From a checkpoint of a small image classifier: held-out accuracy 86%.
Rows from block 3 of a small image classifier, named by matrix and row number. Each number is 500 + 50 x the weight over its row's rms, rounded and kept within 0 to 999. All counts start at 0. Numbers have three digits each.
After each channel's rows are labels from the 100 images, of 14976, where the channel reaches its highest value: "colour at peak" is the nearest of a few named colours to the mean colour under the peak; "top examples" is what is common among them. Only what is clearly more common there than usual is listed. The data: rendered solids tumbling over patterned floors. In brackets: how many of the 100.
# conv: 3x3 conv (model.blocks.3.conv.weight, 96x96x3x3, each kernel summed), inputs 0-95

conv.25:533494416434438453475503525533490534464503500475572479492446495498416481425518448508459489479470468494427479403446543526416439485550442503528490471513549464449507479527462569580454515457476504418354437404547541521454401492443557514490446499381378510421455507458441534522540433549459524487
colour at peak: purple (44)
top examples: purple object (90); its colour: purple (84)

conv.60:520434346462484535415507497536421509477523469505538538448407492491525554463477526516447450441425462402527500503449577526497439412557438490433495521535543517435522541529534508540466357442469477513443444461515504511511405486387543461506469492457491528487466431527380520436528531527487465430
colour at peak: blue (38); black (26)
top examples: blue object (57); its colour: blue (54)

conv.43:450486459435384491417480513525559487494534522644545517474459452549484575558520507502425524435543514487443480394503517494487485491485474547562493460551586463468500511493494626462509495502416435528460528412610479561633489511523602589549509508485495551506488497510474477490526550584438471518
colour at peak: brown (52)
top examples: red object (55); its colour: red (45); purple object (44); its colour: purple (30)

conv.45:521392454514484575480446469558445420497538516515485539420438480494590571517502659541504493447477474506570508500494602525593467487567529483417510636537454558461542511540561385522501418532491496532491486502407484418506460527467523454445496495479511455524484438515513472396483515494479465459
colour at peak: blue (89)
top examples: blue object (89); its colour: blue (65)

conv.32:512365454486438624499452507586504412510516494568520533425410457507609586494462649525515532442480483460568501499524603540578482484558509507498486594560531546439519545517601468525484445525487446536478497516496507438554471523425560488484498509485529525536479467531483476420519532512519418482
colour at peak: blue (69)
top examples: blue object (72); its colour: blue (51); orange object (41)

conv.19:372530464501506497543508543498520476509376469519551577477481437349530455500435484493446441493517483488477407472416390473490478484371447474538349474448510456497501544429494515535486560479479495496471484430496516473495444512426528535510471522455478495486500534564441529603577522516534505426
colour at peak: brown (71)
top examples: orange object (89); its colour: orange (78); bumpy ball (27)

conv.12:554367406450496462474370475507431368527538524552550523539538538519465566531524511535536516478532520516446524487537486497507452529472490502432502485504533491556538526526443560487500442487516507485488483539562483575547492513501509538712477516514531487512468539508493376474494477529493339494
colour at peak: black (71)
top examples: black object (64); its colour: black (51)

conv.46:524504499427486481446533518652573510434564487487541420443435476559523481415481547531434477458397437457484492485486557517502474461539471546580502543566495484447531390508541515562455421472487466457393506427489474456462433512447567530480503454444441461455458477389422540494528419531473520459
colour at peak: blue (50); black (35)
top examples: blue object (86); its colour: blue (75); dodecahedron (25)

conv.18:574574487556607461599479583473566484523466568486454527494517484488454499567432459423493487625496535473479523525497471478459494552483611486598503497447466451475390506551522487493503599496543408534485444502461535403529534579487480538441537506430472478557463530526545486574564541427500586463
colour at peak: yellow (39); orange (28)
top examples: yellow object (81); its colour: yellow (67)

conv.79:520496485462502503554444447472556496484451552543449481530454491438593515482523592556508421431383446469423527533483531466448503498513541470566443541441430383454553460510542509466457572466485495592403486485465443422547508597467498531418488419442486464600544546443485443589446513501496520492
colour at peak: blue (83)
top examples: blue object (87); its colour: blue (68)

conv.8:526506451389459463456542455511522525408494503506475412446370521506519519492518522479489452372416392449459496480498573520503450426538477530532510504536483450471484413532541514491490467484445454490447508451506408465515440499423490487476469328471489526489478528389482504485420482488426488409
colour at peak: blue (79)
top examples: blue object (94); its colour: blue (75)

conv.29:534533456481599438530574471558476538486497522438510522459482456469525492464459523401458463521461499466498568608487495550484452481507491503537506521553417529449404508532485327581486506482501510512470466477335512458382459501484451480482491507490488340500505484507451568542543499435453511478
colour at peak: green (50)
top examples: teal object (67); its colour: teal (57); bumpy ball (29)

conv.82:522461372544440488425500504522461498505515452474542527464447396483504493459452519545455470549456540410525432410460539467474423472545465365476489533440516495404542547508467463532471397460461504540427473448476569488485409462457528464472498572439464523467404410530409533510573491545454520470
colour at peak: brown (47); red (30)
top examples: red object (79); its colour: red (69)

conv.52:546499523575536413477493514551609500555519509437474544496488449447478514520494496516436491558488527476520415459493537478508495586547556498606457512439391492477516475551514468452513463451543540527457471439425479468451489611498493547350479490417420369497569532519462497567513515483480613443
colour at peak: blue (46)
top examples: blue object (85); its colour: blue (65)

conv.39:505483478445521418503470540532487492460497533563492529459413521498526568555560501479488460521527484459395518417453500419499450475496575507489485494478497370547472506479481497514486532533501446572384555418458494427496456567503555587447543548321390443527438547488513515549542506481412487467
colour at peak: green (33)
top examples: teal object (49); pink object (40); its colour: teal (35)

conv.84:542517443550510459477507532484463519443582492501523467474461434548467437500481518493467498532454483501535464437458585432434460501594497357433546546420474487451493461531511409499475420455449438450462512504469486432518488529536473398406478491446467497516416317473489518487459408472482565465
colour at peak: yellow (28)
top examples: light from behind the camera (52); blue object (51); yellow object (44); its colour: yellow (30)

conv.86:461583524540507543393552472503534597549503490482524570518490498474431505574482420580523458524506561485552472502513548457435461480552487430471488479460545541597607539483430517431514405464557596487533499516554478644524476503468503592560522525527510551565589514562508498548460565536580537487
colour at peak: purple (70)
top examples: purple object (80); its colour: purple (63); bumpy ball (28)

conv.38:519410398405507455474492434528445460396511480512501451419386493484532510438460519497442406401448393437487502535439569560487471397543463546481503517545486497443504483524535503547453436439457457487446466485483452431497444472428490464485460390499502470467485517458422502431440493495476489408
colour at peak: blue (37); green (30)
top examples: teal object (66); its colour: teal (60); blue object (49); its colour: blue (38)

conv.95:510433442416503495468513421553465481390521504501493444422404463486532519470455546509476457401461372446512489505481562519512464450537478500477507539532429519461516457526520362538472395472459473499472470496394415405493449503430478455416470383497512456493470473447468511420440507496487508445
colour at peak: blue (59)
top examples: blue object (66); its colour: blue (50); teal object (48); its colour: teal (41)

conv.51:503506485405450388475513477557557481515544561523503527502499476532439529474513463394461530458521514500360551493516494547526504491466465641565532423615497389427394518532510587447516518518464465518463509419499492489492500532479533616515482515491492504490488570527493493475505544486406372507
colour at peak: black (55)
top examples: black object (42); brown object (40); its colour: black (33); sphere (25)

conv.26:520397421467534429461501433523393525498512507472480541477467498490501502421479522444465467481435480460503562582488529559492447489531483533386512529559451530441452547536489381547507381480458549523464473508402512522447463502460420468472497472472466421487544486536426491388477519460431355464
colour at peak: green (68)
top examples: teal object (60); its colour: teal (49); green object (47); its colour: green (35)